Weights of a small contrastive audio-text model.
Training: muon at rate 0.0018, 5700 steps.
Rows from block 3 of the audio encoder of a small contrastive audio-text model, named by matrix and row number. Rows with one number belong to one neuron. Each number is 128 + 24 x the weight over its row's rms, rounded and kept within 0 to 255. All counts start at 0. After the name is the row's rms in percent of the matrix's.
After each neuron's rows are labels from the 100 clips, of 14976, where the neuron reaches its largest size: "strongest on" is what is common among them. Only what is clearly more common there than usual is listed. The data: Morse code for random letters and digits, with fading, noise and interfering tones.
# gate: MLP gate (encoder.blocks.3.mlp.gate.weight, 512x256), inputs 0-85
# fc1: MLP up (encoder.blocks.3.mlp.fc1.weight, 512x256), inputs 0-85
# fc2: MLP down (encoder.blocks.3.mlp.fc2.weight, 256x512, transposed), outputs 0-85

gate.203 066 [113 128 128 152 128 128 133 151 171 121  92  91 137  96  76 135 135 132 128 140 128 120 152 139 125  84 158 123 128  98 124 136 128 156  85 128 157 128 101 128 131 128 128 139  86 144 128 128  75 160 126 128 142 167 171 140  93 115 114 159 165 128 152 157 128 128 119 128 128 128 128 160 167  75 120 140 105 140 136 157 114 128 128 146 128 118]
fc1.203 067 [128  93 121 131 128 128 116 128 110 187 150 157  93 143 128  91 103 128 128 112 128 151 105 128 128 128 133 128  96 138 109 126 110 159 128 139 157 128 128 144 128 128  89 128 114 102 147 159 121 147 137 136 128 128  96 128 128 150 128 128 119  87  67 129 128 195 156 143 123 128 143 101 144 192 128 121 128 116  94 128 176  83 123 100 121 116]
fc2.203 066 [ 87 115 128 146 128 128 116 158 169 130  66 128 128 152 135 128 165 113 176 178 108 128 166 155 128 112 128 114 128  96 153  44  97 128 128 128 128 128 128 125 156 128 121 155 138 100 128 134 157 176 172 157 128 160 128 105  78 128 129 128  98 128 128 168  93  99 114 146 112 128 145 128 128 149 110 128 104 148 128 171 128 128 128 203 128 128]
strongest on: speed: medium; mains hum

gate.498 139 [128 128 140 113 128 128 101 127 145 156 134 131  90 124 128  98  80 170 128 220 153 104 128 153  89 128 172 134 128 159  94  93 128 103 134 128 128 143 127 128 160 101 185  92 153 144 135 127 123 128 157 128 121 133 125 162 121 114 128 128 128 128 129 145  98 128 147 144  83 124 128 106 132 155 108 116 190 140 134 116 128 128 128 126 128 128]
fc1.498 144 [ 85  95 128 105  55 133  85 170 163 128 133 128  76 132 128 128 144 154 167 155 128 141 133 128  87  77 183 147 161 128 128 167 108 134 156 118 119 144 141 130 151 140 147  74 169 128 169  98 100 128 151  95 102 138 132 124 111 128  97 140 120 109 109 143 128 128 105 110 141  73 162 128 149 136 101 128 173 154 111 128 114  90  95 117 115 129]
fc2.498 119 [154 128 100 115 128 128  81 116 114 128 118 189 154 128 108 110 118 145 128 108 165 194 207 172 152 128 128 162 128 128 128 128 109 138 126 142 128 134 104 115 128 128 164 128 111 153 140 128 110  99 128 128 185  99  99  90 152  97 180 129 193 146 119 128 128  87  86 128 145 128 141 198 125 128 133 128 151 147  99 219 141 128 128 128 120 139]
strongest on: speed: fast

gate.347 110 [152 149 128  96 187 139 128  75 117 119 132 128 149 116  92 108 134 112 128  82 101 125 131 118  93 138 172 128 128 125 118 127 128 128 123 128  88 142 114 128 104 128 145 127 182 166 112 128 138 167 128  95 107 139 138 153 111 109 128 121 153 137 153 128 128 137 138 119 129 102 128 133  70 175 128 157 121 138 122 128 135 128 119 128 112 117]
fc1.347 113 [128 123 157  96 168 128 128  96 150 128 110 128 163 116 132 134 110 128  92 114  85 153 132 137 128 167 143 136 103 129 140 150 136 128 150 136 128 128 107 164 128 128 140 100 180 180 141 126 128 128 149 128 110 128  53 136 104 191 164 128  88 121 123 101  67 128 102  99 128 187 132 144  82 128 108 128 118 127 123 128 146  96 128 118 102 115]
fc2.347 102 [128 128 142 162 121 151 128 121 140  63 128 122 128 147 141 128 128 129 138  87 163  44  81 125 130  99 109 128  95 128 128 128 128 137 123 130 150 128 158 128 128 175 128 104 101 128 128 128 143 131 152 149 112 120 108  91 128 119 128 128 131 136  99 145 128 184 128 120 128 128 146  66 130 141 117 131 101 130 110 128 151 143 128 139 128 168]
strongest on: speed: medium; the character "7"; the character "b"

gate.74 029 [128 125  53  94 128 136 136 126 174  89 123 196 116 126  96 117 170 134  97 128 107 128 139 128 128 128 169 146 108 128 128  83 128 128 128 114 143 162 140 139 128 140 128 148 128 128  85 101 128 142 197  90 171 155 128  88 138  98 128 128 121 145 128 128 115 107 128 128 119  99 128 140 128 106 128 128  93 145 128  92 139  96 128 128 128  67]
fc1.74 028 [128 128 128 128 155 128 128 128 147 110 128 144 128 162 128  93 168  92 128 161 152 120 102 155 128 128 145 142 150  97 155 128  86  96 154 128 160 164 128 105 148 146 128 128  91 140 128 128 112 156 124 128 143 131 166 112 128  84 172  77 103 128  99 128 148 115 136 128  84  93 128 128 128 128 127  79 115 105 128 137 128 128 128 124  98  57]
fc2.74 029 [128 100 166  81 146 164 134  74 128 163 130 102  97 120  86 128 128 147 154  86 106 128 128  79 103 164 150  96  91 128  89 113 109 135  76  96 133 165 142 162 128 128 139  97 128 128 128 101 123 151 126  75 128 137 128 128 196 108 110 128  82 128  92 128 133 121  87 101 137 128 128  78 128 128 110  83 128 128 159 106 131 128 128 128 128  83]
strongest on: fading; pink noise; reverberation

gate.419 133 [128  85 145 128  73 124 104  95 158 130 116 120 120 195 128 165 135 128 108 128  92 101 175 128 128 128 119 129 128  83 109 128 115 145 172 138 175 145 140 121  56 118 121 139  76 125 128 128 174 162 109  84 128 122 107 128  72 128 153  97  93  56 128 128 143 128 122  91 112 128 106 107 146 174 113 149 112 105 128 135 113 133 137 187 124 128]
fc1.419 133 [164 181 128 113 128 137 126 150 128 163 150 131 128 128 136 154 117 172 117  78 147 115  97 161 104 153 128 111 128 154 128 128  93 104 109 100 123 128 210 105 143 128 120 108 128 154 163 128  90 128 128 112  99 117 198 100 124 152 122 128  72 178 128 128 128 147 121 110 146 135 126 142 140  95 136 135 173 163 151 117 128 139  97 128 113 124]
fc2.419 134 [142 179 166 132 128 107 184 128 128 142 176 128 128 154 114 128 129 120 128 116 147 119 128 132 105 151 165 128 149 128 115 128 128 160 128 143 143 115 114 113 117 131 130 147 125 106 128 117 141 127 141 151 170 121 126 128 128 128 115  70 130 128 128 128 128 117 128  50 141 104 145  95 144 156 156 100  84 128 159 128 131 122 100 118  96 139]
strongest on: speed: fast; the character "q"

gate.264 021 [128 106 140 102 128 124 152 128 114  76 148 128 116 128 105 160 128 140 130 128 113 128 128 128 170 128  91 151 127 128  79  87 144 128 128 121 110 152 100 128 174 128  92 137 183 128  81 128 109 105 108 137 116 160  86 104 106 128 140 110 134 118 107 128 117  93 150 146 186 130 128 128 128 167 148 166 120 128 128  92 132 140 211 101 111 135]
fc1.264 021 [146  97 128 200 128 128  94 128 128 128 128 128 128 157 128 128 189 115 128 116 128 108  90  96  76 128 128 128 151 119 148 155 156 110 128 147 158 109 119 111  91 128 116 132  93 128 168 128 128 109  84 155 101 128 183 128 199 128  81 128  88 128 147 120 112 148 128 103 128 128  83 163 128 128 128 119 128  79 128 128 128  99  50 159 164  99]
fc2.264 022 [112 139 128 102 114 110 128  88 128 176 128 128 128 120 128 128  92 108 110 110  97 128 119 128  84 128 128 137 112 144 180 128 154 133 128 137 128 128 173  89 138 101 115 118 150 128 115  77 102 139 128 128 179 128 111 103 137 100 123 128 133 128 152 123 102 128 120 103 128 128 175  85 103  99 128 127 128 128  90 128 128 128 155  96 118 171]
strongest on: speed: fast; the character "s"; the character "7"

gate.453 012 [168 143 128 101 102 128 128 116 149 158 151 116 109 128 196 134 128  91 167 180 133 151  83 162 115 128 128 107  92 117 175 141 155  79  94 157 112 128 123  89 128 128  98 128 112 128 128 109 128  78 139 147  92 128 128 128 114 128 144 114 128 128 128 161 141  94 100 128 145 110 103  88 103 119 128  45 128 113  98 128 102 128 128 144 100 178]
fc1.453 012 [128  94 107 122 134 128 102  93 128 152 155 128 128 159 128 163 128 128 128 128 128 128 141 110 128 128  54 128 108 128 109 146 144 128 163 128  86 128 156 128  99 143 128 116 138 141 159 145 109  91 154  96 111  90 138  95 106 128 120 147 108 136 141 156 128 128 128 169 128 143 128 128 110 116 100 128 114 151  86 100 104  86 128 141 128 157]
fc2.453 012 [137  80 149 109 119  94 135 128 128 128 153  96  97 128  91 149 154 151 128 128 137 102 128 128 121 146 128  85 110 147 128 145 110 136 115 128 128  89 179 149 128  99 156 128 117  91 136 139 163 136 128 162 128 103  97 111 113 152 128 128 175 128 128 123 185 128  81 128 154 174 114  99 144 116 159 128  79 114 128 128 143 128 106 157 128 155]
strongest on: fading; pink noise; reverberation

gate.38 133 [128 121 128 113 128 123 128 126 156 137 105 148  85 131 142 128  89  93 122 128 118 137 128  71 127 175 131 124  80 128 146 110 153 122 128 125 128 105 103  41 128 105 128 101 111 159 137 196 137 128 149 128 185 117 128  99 113 125  96 128 128  80 127  93 128 139 128 116 131  95  88 136 138 113  91 123 145 128 167 167 125 116 128 151  96 107]
fc1.38 142 [125 131 155 112 129 126 128 155 128 144 109 127 108 154 128 162 128 125 135 142 128  88 128 175 128 119 128 128 161 128 109  69 122 127 175 128 121 128 122 180 157 128  67 128 145  96  79  96 128 128 128  78 128  92 128 188 104 128  88 147 143 181 120 151 128 133 128 154 114 123 128 128 135 137 166 135 104  97 120 151 128 111 128  74 133 102]
fc2.38 141 [118 131 128 203 128 122 128 136 128  86  93 128 153 100 128 128 183 136 122 126 175 101 100  87 142 120 128 156 128 128 125 146 110 101  95  72  88 128 128 122 128 128  93 155 124 136 128 128 130 120 159 141 107 191 106  91 138 158 111 128 128 128 136 172 162 155 181 129 128 112 134 196 128 148 126  89 128 128  94 140 128 148 105 140 109 142]
strongest on: speed: slow

gate.341 129 [ 83  88 128 152 128 128 181  91 118 167 159 116 181 111 128 140 110 149 128 127 128 128 149 131 128 173 128  98 109 116 128 103 105 134 122 128 131 144 105 128 139 149  65 128 156 163 128 128 128 162 183 122 154 128 197 128 116  90 128 134 154 108 128 128 117  76 140 128  77 128 158 162  72 162 182 144  97 138 131 128 121 172 148 107  77 129]
fc1.341 120 [128 128 117 168 120  97 110 128 142 138 144 123 133 118 132 139  89 128 128 128 159 128 111  90  85 156 118 118 128 128 128 180 128  86 128 128 128 111 110 128 120 119 128  98 147 120 128 128 129 131 113 200 140  79 191 138 128 100 128 146 158 145 128 121 166 174 128 120 128 128 128 136 128 149  66 149 113 127 128 114 105 158  81  77 132 141]
fc2.341 118 [123 151 138 115 128 128 122 192 114 157 138 128 128 128 163 173 177 110 140 128 132 125 128 112 128 137 110 193  98 117 162 125 122 161 177 146 129 128 113 128 128 141  83 153 128 105 106 119 164  73  83 158 117 186 141 128  68  98 128 139 128 128 124  95 143 128 138 115 141 114 175 134 176 128 142 128 128 131  90 188 128 114 111 169 128 128]
strongest on: pink noise; the character "5"; the character "3"

gate.106 112 [138 128  88 128 124 128 146 128  92  74 137 131 138 149 120 128 119 128  96 128  68 150 139  87 103 128 150 168 128 107 169 118 128 128 122 128 123  87 128  67 128 104 134 128  82 102 142 116 103 128 110 128 151 105 148 111 128 101 125 145 105 128 128 125 114 117 134 148 131 128 131 126 155 128 128  88 128 144 119  99 128 183 156 128  70 149]
fc1.106 112 [109 128 128  64  88 160 128 115 128 128 151 128 104 127 178 171  97 128 159  90 135 143 124 128 165 142 131 112  86 170  60 128  96 128 128 185 128 114 132 135 132  64 144 150 157 131 126 156 128 128 151 128 128 110 126 136 141 128 128 128 128 120 116 127 132 120 104 128 119 110 142 155 128 128 128  98 128  55 107 128 128 128 127 127  99 167]
fc2.106 115 [105 152 157 115 128 115 147 196 128 158  94 128 180 128 128 109 197 128 112 221 129 150 118 123 108 137 127  90 131 115 109 128 147 162 128 113 128 128 113 128 134  95 128 128  84 102 144 163 128 137 138 128 144  67 161 128 128 141  99 152 153 185  86 144  98 126 169  97 128 145 127 150 128 128  98 118 128  89 156 154 164 128 128  55 164 154]
strongest on: fading; speed: slow; reverberation; the character "i"

gate.301 113 [107 146 128  81 123 128 171 166 173 106 107 104 123 139  95 128 128  95 103 153 139 166 143 128 128 144 120 161 128 128  71 189 128 100  97 128  99 129 149 128 120 120 144  92 134 128  83  64 128 122 136 104  92 113 168  87 128 142 128 134 130 115 100 149 137 156 128 103 132  94 128 140 128 155 112 169 175 122 128 128 128 142 151 128 159 125]
fc1.301 121 [144 108 121 129 147  85 128  88 128 128 128 170 128 147 128 146 139 121 127 135 128 129 128 144 136 113 132  94 128 146 139  75 117 141  91  63 145 128 109 174 185 187 122  77 128 113 128  89 118 124 147 161 128 159 128  95 116 108 128  81 135 163 121 128 128 128 125 128 128 110 165 133 154 129 133 128 128  66 128  99 128 153  92 142 124 139]
fc2.301 125 [151 128 124 128 128 132 123 116 104 128 117 151 105  83 156  86 128 128 128 100 125 109 128  92 128 106 114 128 116 114 121 128 164 110 128  78 128 128 144 154 128 128  98 130  95 110 144 128 128 137 115 128 119 193 128 115 137 125 169 128 122 128  54 165 161 128 128  99 128 156 131 144 127 172 123 174 128  97 127 148 115  88 184 125 140 199]
strongest on: reverberation

gate.360 059 [128 141 128 117 144  95 128 128 114 128 128 128 103 140  74 156  85 143 128 107 100 117 128 101 128 128 128 128 135 125 128 150 128 128 128 178  60  93 131  92 165 148 128 132 161 128 132 128  88 128 156  94 128 128 122 166  83 145 137  91 131 139 128 134 128 128 128 162 128 103  91 128 128 128 141  85 128 128 117 129 128 114 128 128  88 147]
fc1.360 055 [128 128 128 108 137 128 128 128  88 128 128 123 128 128  92 140 128 163 107 115  97 128 117 128 108 113 128 128 143 128  77 155 128 128  88 172 110  90 128 128 137 217 130 128 184 152 121 111 107 119 183 128 128 128 128 128  88 128 138 127  90 128 128 128  69 134 123 128 128 128 124 108 105 157 128 101 128 128 128 123 134 111 128 108  88 128]
fc2.360 064 [138 186 109 187 115 174 134 128 118 112 128 128 173 160 128 161 178  83 128 150 127  89  99 118 128 128 114 194 144 110  96 128 142 128 148 128 123 128 104  80 128 128 155 128 128 158 125 128 110 140 111  76 135 128  95 128 103 148  99 128  94 133 128 128 163 128 128 156 164 120 114 114  95 141 128 127 139 128 113 128 128 128 147 120  88 128]
strongest on: pink noise

gate.345 058 [ 82 150 100 128 128 163 152 151 129 110 128 112 128 128  89 130 144 158 130 118 121 166 128 113 128 139 128 145 128 128 104 128 123 128 128 153 141 163 128 102 119 104 115 150 100 114  88 129 128 128 128 118 171 128 128 128 103 128 128 128 128  97  90 158  55 123 128 128 106 124 145  87 128 128 128 128 150 135 173 108 186 128 128 128 128 106]
fc1.345 057 [ 99 187 128 105 110 145 117 128 128 108 147 109 128 128 105 128 128 128 128 156 125 143 129 128 128 124 171 118  90 128 128 151  87 128 128 144 186 167 128 128 132 110 101 172 119 128 141 128 154 127 128 119 128 128 171 194  68 128 116 173 162 128 123 138 128 128 129 128 121 157 128 151 125  68 134 128 120 110 144 149 139 122 131 128 128 115]
fc2.345 066 [145 128 128 139 115 128 128 126  97 125 128 111 116 162 138 156  67 161 128 128 158 128 155  90 134 169 128 143 154 128 151 211 128 125 127 127 122 140 128 128 128 162 166 128 158 120 138 150 128 128 123 168 117  66 142 128 128 100 147 128 110 128 109 128  59 128 113  63 127 128 169 125 130  91 128 129 118 168 125 130 120  71 162 109 128 128]
strongest on: pink noise

gate.145 085 [104 128 120 102 128 153 128 128 112  68 128 145 128 134  99  91 128 175 128 119 128 158 139 129 128 147 128 128 137 107  76 144  69 134 148 128  93 128 111 175 140 130 113  99 129  94 116 128 164 128 132  94 115  97 128 128 109 139 128 129 128 128 128  81 128 122 128 128  97 113 122 128 140 144 121 175 154 192 185 128 163 101 138  72 186 148]
fc1.145 082 [185 133 153 135 128 128 127 128 146 182 135 112 128 128 178 171 107  83 128 128 128 128 101 115 100 128 128 128 128 148 148 128 175 118 107 109 151 103 128 128 133 128 159 154 128 161 128 128 129 108 148 170 128 197 139 118 163 128 128 128 139 128 128 166 128 128 128 128 168 128 128 136 128 128 128  92  97 108 122 128 100 107 144 158  88 133]
fc2.145 097 [128 109 128 128 128 128 157  68 128 145 128 128 128 164 128 103 128 178  95 154 193 128 109 128 141 118 127 133 111 172 198 119  76 121  66 128 117 128 120  66 146  80 128 170 154 128 163 101 175 128 141 128 117 161 114 162 128  87 128 128 128 128 128 133 128 106 128 128  96 128 160 128 128 120 117 128 128 114 128 159 128  72 128 115 137 147]
strongest on: reverberation; speed: slow; clipping

gate.414 056 [128  99  49 128  90 156 148 133 128 131 109 120 155 142 147 115 128  89 128 128  91  85 128 160 148 145  94 133  97 128 153  92 128 103 169 128 128  90 159 128 158 125 185 128 159  63 169 128 128 105 170 187 148 173 159 128  99  86 144 157 181  93 156 109 104 128  93 154 128  79 138  90 107 121 112 146 128  98  90 149 116 143 116 147  78 128]
fc1.414 052 [128 142 128 138 186 128 163 135 122 128 126 136 128  90 128 128  97 125 161 128  95 128 128 128 132 136 126 128 192 128 122 144 194 168  97  77  70 140 129 128 128 134 122 125 128 128 123 128 128 130 122 119  94 128  73 128 128 128  53 153 150  98  85 101 121  74 158  83 136 147 105 151 107 142 143 128 128 128 212 128 125 128 149 137 128 160]
fc2.414 058 [132  93 128 119 128 128 159 151 128 145 128 128 116 116 128 129 128  90 128  87 123 132 131 128 128 212 123 128 128 128 128 128 128  80 125 128 128 154 128 114 149 168 128 170 128 158 128 128 128 174 171  92 131 123 107 155 128 128 150 143 128 146 121 185 128 128 144 140 128 171 112 128  97 128 112 121 104 113 150 128 128 128 143 126 114 128]
strongest on: speed: medium; mains hum; reverberation

gate.113 096 [101 128 171  71  82 179 135 128 124 147  97 156 135 128 130 141  82  85 128 136 122 137  63 195 124 128 128 130  91 128 128 128 128 108 135 132 123 111 105 115  73 128 124 148 142  99 188 122  82 147 128 142 130 144 103 128 128 114 121 140  76 138 128 128 165 141 128 128 128 131 128 100 128  78  82 128 112 158 120 124 170 128 140 139 128 128]
fc1.113 084 [128 128 126  64 128 165 112 128 117 158  87 140 119 156  91 129  66 134 201 128 106 128 107 189 129 132 113 128 118 128 147  86 128 114 116 122 106  88 129 128 104 122 135 148 136 104 156 132 128 128 128 128 130 101 102 144 128 120 148 147 115 153  91  87 128 128 138 113 116 123 128  84 139 128  86  93 128 116 125 167 144 119 112  97 128 128]
fc2.113 098 [140 128 118 135 128 128 107 125  90 116 128 183 144 128 156 166 120 164 137 144 107 128 128 164 167 160 198 132 114 128 137  80 157 128 179 128 168  89 116 118 108 111 128 128 128 122 125 128 128 128 128 128 125 155 126 128 154 113 128 128 114 162 128 128  97  77 117 129 128 133 125 100 116 128 128 161  96 132 159  86 126 145 184 112 128  98]
strongest on: fading; the character "s"

gate.433 124 [120 144  79 113 205 144 128 164 120 160 128 147 122 165 128 128 104 101 128  75  75 124 164 112  97 138 128 128 128 128 128 128 107 127 120 141 128 148 122 128  80 104 121 136 128 160 186 128 128 128 128 159 140  70 171 136  79 128 128 134  85 131 180  80 128 139 134 128 128  83 134 157 119 109 169 100 128 135  95 128 135 128 152 140 128 140]
fc1.433 118 [142  99 134 128 116  99 127 112 134 145 135 114 173  96 128 134 144 114 104 168 104 133 125 126 129 135 145 128  89 128  93 128 127 130 126 157 139 150 144 149  91 155  82 128 162 134 128 167  85 128 132 157 107 128 128  88  72 100 118  64 122 128 155  93  80 135 101 108 106 145 155 138 128 144 107  95 151 128 117 127 165 128 101 128 128 120]
fc2.433 116 [128 106 128 188  61 126  95 128 146 128 128 128 112 158 130 111 128 128 150  78 128 113 149 128 135 128 128  69 134 128 132 128 150 128 134 128 157 128 122 144 128 106  71 102 128 128 148 150  86 161 128  91 128 128 128 128 136 107 128 131 162 122 147  98 121  96 153 110 128 130  89 116 171 101 128 128 128 128 128 128  82 128 128 128  93 120]
strongest on: speed: medium

gate.441 046 [123 128 106 105 147 107  98 151 128 143 154 128 140 128  61 128 167  96 108 158  78 103 133 125 128 137 109 128 128  91 124 128 123 128  93 153 155 143 158 128 114 128 128 128  68 154 128 128 136 166 128 128 144 109 148 128 157  99  97 195 138 128 128 128 128 128 115 130 128 194 133 166 159 128 158 141 140 115  95 124 100 128 135  85 128 128]
fc1.441 053 [223 127 105 128 158 128 128 163 145 128 156 138 128 168  90 151 153  73 128 128 118 109 120 145 100  91 128 136  82 119 128 119 149 106 127 119 138 175 120 149  89 112 115  83 118  49  96 145 160 122 128 128  98 128 141 121 128 150 133 142 136 128 128 118 128 128 107 103 128 128 110 143 128 128  97 138 128 101 206 109 128 128 128 118 113 128]
fc2.441 051 [143 120 191 154 128 128 153 105 155 112 174 128 130 163 128  99 139 128 128 135 128 132 128 116 114 134 124 128 128 128 138 115 130 152 192  80  72 141 128 167 128 128 128 127 146 145 144 128  85 128 133 101  39 138 199 128 132 117 117 170  58 151 153 164  83 128 129 129 153 111 194 128  94 158 138 117 106  99 148 135 128 145 146 101 128 151]
strongest on: speed: fast; the character "c"; the character "r"; the character "p"

gate.119 140 [128 141 115 156 128 128 128  98 159 128  85  93 128 163 128 137 142 168 114 114 115 128 128 121  82 151 103 161 128 115  91 141 128 128 129 108 154 130  88 139 130 113 160 158  74 120 107 122 140 128  99 104 130 128 134  86 128 145 128 157 149 128 187 131 128  99 161 128  79 149 128 110 128 119 153 128 118 139 123 159 122 144 139 127 144 110]
fc1.119 124 [104 139 172 128 126 159 116 108 128 152 126  65 194 128 104 104  97 142 108 108 125 143  99 130 128 198 128 156 134 117 137 128 100 145  81 133 128 116 145 110 160 126 128  78 118 156 136 133 100 128 136  97  73 119 128 143 128  80 128 139 104 128 172 104 128 151 141 128 128 100 128 128  78  89 137  86 128 143 103 156 128 142 128 141 143 128]
fc2.119 123 [112 212  87 121 143 129 123 155 128 128 128 128 133 122 107 128 133 128 149 128 111 148 128 128  81 128 135  87 167 147 128 128 139  70  96 156 166 128 127  89 184 136 143 157 191 128 134 124  81 128 114 165 127 141 115 128 119 188 128 128 119 128 143 121 120 130 103 151 183 123 110 128 136 104  93 180  91 119 112  96 128 112 124  80 128 147]
strongest on: speed: fast; tone: high; the character "c"; the character "y"

gate.374 124 [141 120 120 128 118 128 128  94 128 128 142 175 128 128 121  64 136 175 128  85 150  98 128 101 128 153 141 128 109 128 150 128 128 120  88 128 128 130 106 108 128 166 133  95 119 144 128 130 112 127 111 178  85 128 109 128 128 140 169 124  97 134 115  96 125 148 157 180 101 129 154 128  54 122 130 143 110  84 128 170 128 152 157 128  86 131]
fc1.374 124 [151 133 152 128 129 138 133 167 135 142 174 128 122 111 127 108 128 163 128 112 176  93 110 119 128 127 128 118  85 128 179 148  99 128 111 151  98  80 129 110 125 135 128 128 145 153 128 158  93  93 128 134  83 142 109 144 128 110 138 123 128 119 128 109 119 102 113 125 128 133 143  97  88 107 128 101 159 128 128 167 151 181 128 128 123 128]
fc2.374 122 [128 214 119 128 128 143 143 128  83 128 138  72 149 128 117 126 169  98 128 114 169  81 174 126 100 162 112 128  98 125  77 125 128 141 130 128 128 174 175 166 128 121 128 128 128  69 128 162 108 119 150 128 144 128 128 128 128  74 128 128 103 141 128  88 149 128  52  89  98 128 128 118 125 128 128 163 128 106 107 141  97 128 128  98 112  98]
strongest on: reverberation; pink noise; the character "6"

gate.298 131 [128 128 128 136 101 153 124 118 118 140 153 125 164 128 128 128 128 104 146 128 137  92 128 128 128 112 170 128 146 119 128  89 143 128 180 160 193 176  90 157 122 108 161 155 128 128 128 174 132 158 128 108 128 171 112 138 101 169 114 120 105 131 128 131 112  59 128 166  95 116 128 119 151  88 124 167 129 149 125 130 126  85 136 139 143 100]
fc1.298 137 [128 131 138 134  93 174 131  92 128 135 160 149 195 137 156 193 128 128 128 152  94  98  57 128 128 125 118  70 125 128 141 128 175  65 176 173 163 135  88 174  92 128 128 128 121 160 134 128 143 113 106 148 128 154 129 130 134 128 131 134 135 130 157  86 128 102 128 128  76 136 168  78 128 117 157 138 101 128  81 130 113 118 109 115 128  94]
fc2.298 135 [124  90 104 145 130 145  92 131 128 165 128 128 129 193 119 138 131 100 128 171 128 163 147  97 126 116 128 130 128 146 128 120 134 117 148 175 192 152 128 143 186 167 106 128 150 166 128 128 137 116 175 128 128 185 135  88 136 163 128 138 151  92 128 113 144 128 128 110 177 141  74  93 132 153 118 152  96 120 137  87 150  86 127 121 128 128]
strongest on: speed: medium; the character "3"; the character "y"

gate.185 113 [ 97 120 144 128 105 113 136 143 128  90 128 128  90 128 102 138 128 111  91 113  95 144 140 126 186 192 145 104 129 144 101 150 128 115 136 146  78 128 128 128 122 135  85 174 128 151 133 128 178 150 134 139 117 128 131 174  53 128 112 128 118 129 128 128  95 113 100 106 142 128 128 128 140 130 128 123 130 106 164 128 128 128 161 128 128 128]
fc1.185 115 [128 128 160 124  99 180 128 128 128 114 153 135 143 156 173 128 128 194 108 128 128 140 136 128 122 102  95 128 152 128 123 128 144 105 165 125 119 113  91 115  97  64 116 109 128  94 148 181 128 128 140  87 170  91 134 191 164 131 113 131 159 128 136 174 116 165 128 147  75 108 150 138 113 138 128 100 140 128 128  84 167 105  96 101 106 136]
fc2.185 120 [144 159 145 128 161  93 116 167 102 150 128 130 159 123 166 131 151 132 127 140 142 128 128 141 132 128 121 156 128  84 128 139 129 133 108 149 128 120 159 121 239 161 102 106 102 128 128 139 128 117 124 128 105  77 128 128 141 108 134 143 143 154 109 151  62 119 164 124 119 128 128 128 128 159  97  98 147 164 168 128 128 128 128 123 118 128]
strongest on: pink noise

gate.177 143 [132 176 123 149 156 128 110 137 120  97 100 139 128 172 109 128 130 112 128 127  95 107 128  89 177 118  99 112 125 109 121 128  99 128 220 170 116 100 140 167 158 138 111 133 122 100 175  96 126 133 130 128 140 153 172 105 128 139 128 128 142 122  60  84  98 121 156  83 124  95 128 126 128 128 136 131 119 106 128 128 143  84 170 128 115 103]
fc1.177 135 [128 101 135  75 140 118  96 121 138 104 128  88 159 124 119 128 151 128  81 135 128 140 172 126 167 128 141 168 151 126 137 134 128 128 118 112 111 137 118 108 134 130 100 128 128 128 118 155 128 115 128 104 128 111 106 140 128 126 113 135 128 151 128 126 116 128  92 115 171 151 128 111 128 128 210 128 128 172 142 128 158 150 128  88 128 141]
fc2.177 133 [114 128 163 139 118 125 144 123 112 128  82 149 118 114 143 132 112  87 128 128 143 128 121 104  83 119 143 132 128 122 128 142 123 148 141 139 128 132 140 133 127  87 128 128 147 128 201 147 173 128  66 128 155 128 128 124 116 128 114 128 145 108 165 142 128 152 113 128 128 128 145 147  80 128 131 164 104 118  98 119 114 145  96 160  80 145]
strongest on: speed: fast; the character "k"; the character "u"

gate.256 094 [128 134 137 128 128  88 128 128 128  60 179 128 128  80  80 128  96 175 128 128 111 110 127 128 128 128  46 139 103 149 128  91 128 128 116 147 116  94 127 114 116 128 152 123 128 128  54 124 137 140 128 105 149 149 147 148  59 128 128 129 128 128 111 156 125 128 128 127  81 122 128 128 132 131 105 125 102 128 128 107 128 128 125 150 129 128]
fc1.256 097 [129 128 128 119 145  95 152 123  96 128 155 128 128 105  97 141 129 128 128 153 151 140 131 167 131 128 128 119  73 124 128 124 121 171 129 166 104 113 127 128 122 168 147 129 128 128 129 116 154 150 169 128 136 162 128 126 128  93 129 128 128 189 120 128 128 146 107 128 115  95 128 105 136  71 125 131  85 109 128 128 146 167 128 128 136  85]
fc2.256 101 [163 128 117 110 146 117 122 134 149  91 137 131 122 148 174 151 149 128 128 119 167 149 166  93 152 128 128 128  81 128  84  89 138 127 151 128 135 128 152 108 120 128 115 177 128 132 128 116 128 171  84 134 103  45 121  84 102 106 110 166 132 128 142 119 128 108 148 128 151  87 104 109 128 128 128 128 153 128 128 145 127 133 128 112 102 116]
strongest on: speed: medium; the character "f"; the character "2"

gate.118 137 [140 197 121 173  65 103  97 150 157 128 128 102 129 110 125 155  94 128 137  76 128  89 175 121 120 164 128 146 130 184 172 139 110 127 121 115 146 128 128  93 128 159 129  95 131 128 100 128 126 149 102 121 147 133 128  76 131 155 142 130 120 128 132 137 128 112 128 105 160 128 152 164  95 128 153 128 159 128 139 125 124 146 130 128  64 100]
fc1.118 141 [173 156 162 176 118 140  90 139 147  98 106 119 134 119 128 147 128 128 144 128 120 128 128  76  89 127 142 188 125  94 110 111 175 122 121 128 131  99 128 104 143 104  94 164 108 128 110 135 128  96 128 182 140 101 116 126 128 108 113  98 130 128  76 152  90 200  82 131 125 131 143 112 125 126 128 160 152 128 118 125 149 127 128 142 127 166]
fc2.118 119 [123 169 173 128 122 140 128 128 124 136  85 139 100 149 135 147 145 146 140  92 167 129 175 122 160 128 128 101  98 124  79 122 128 120 116 128  88 128 139 116 128 128 128 128 156 142 128 128 177 133 136 109  51 192 149 127 168 108 178 152 135 142 111 128 128 107 128 128 136 128  77 175 128 106 132 128 128 153 143 128  92 150 128 148 118 128]
strongest on: speed: slow; the character "f"; the character "2"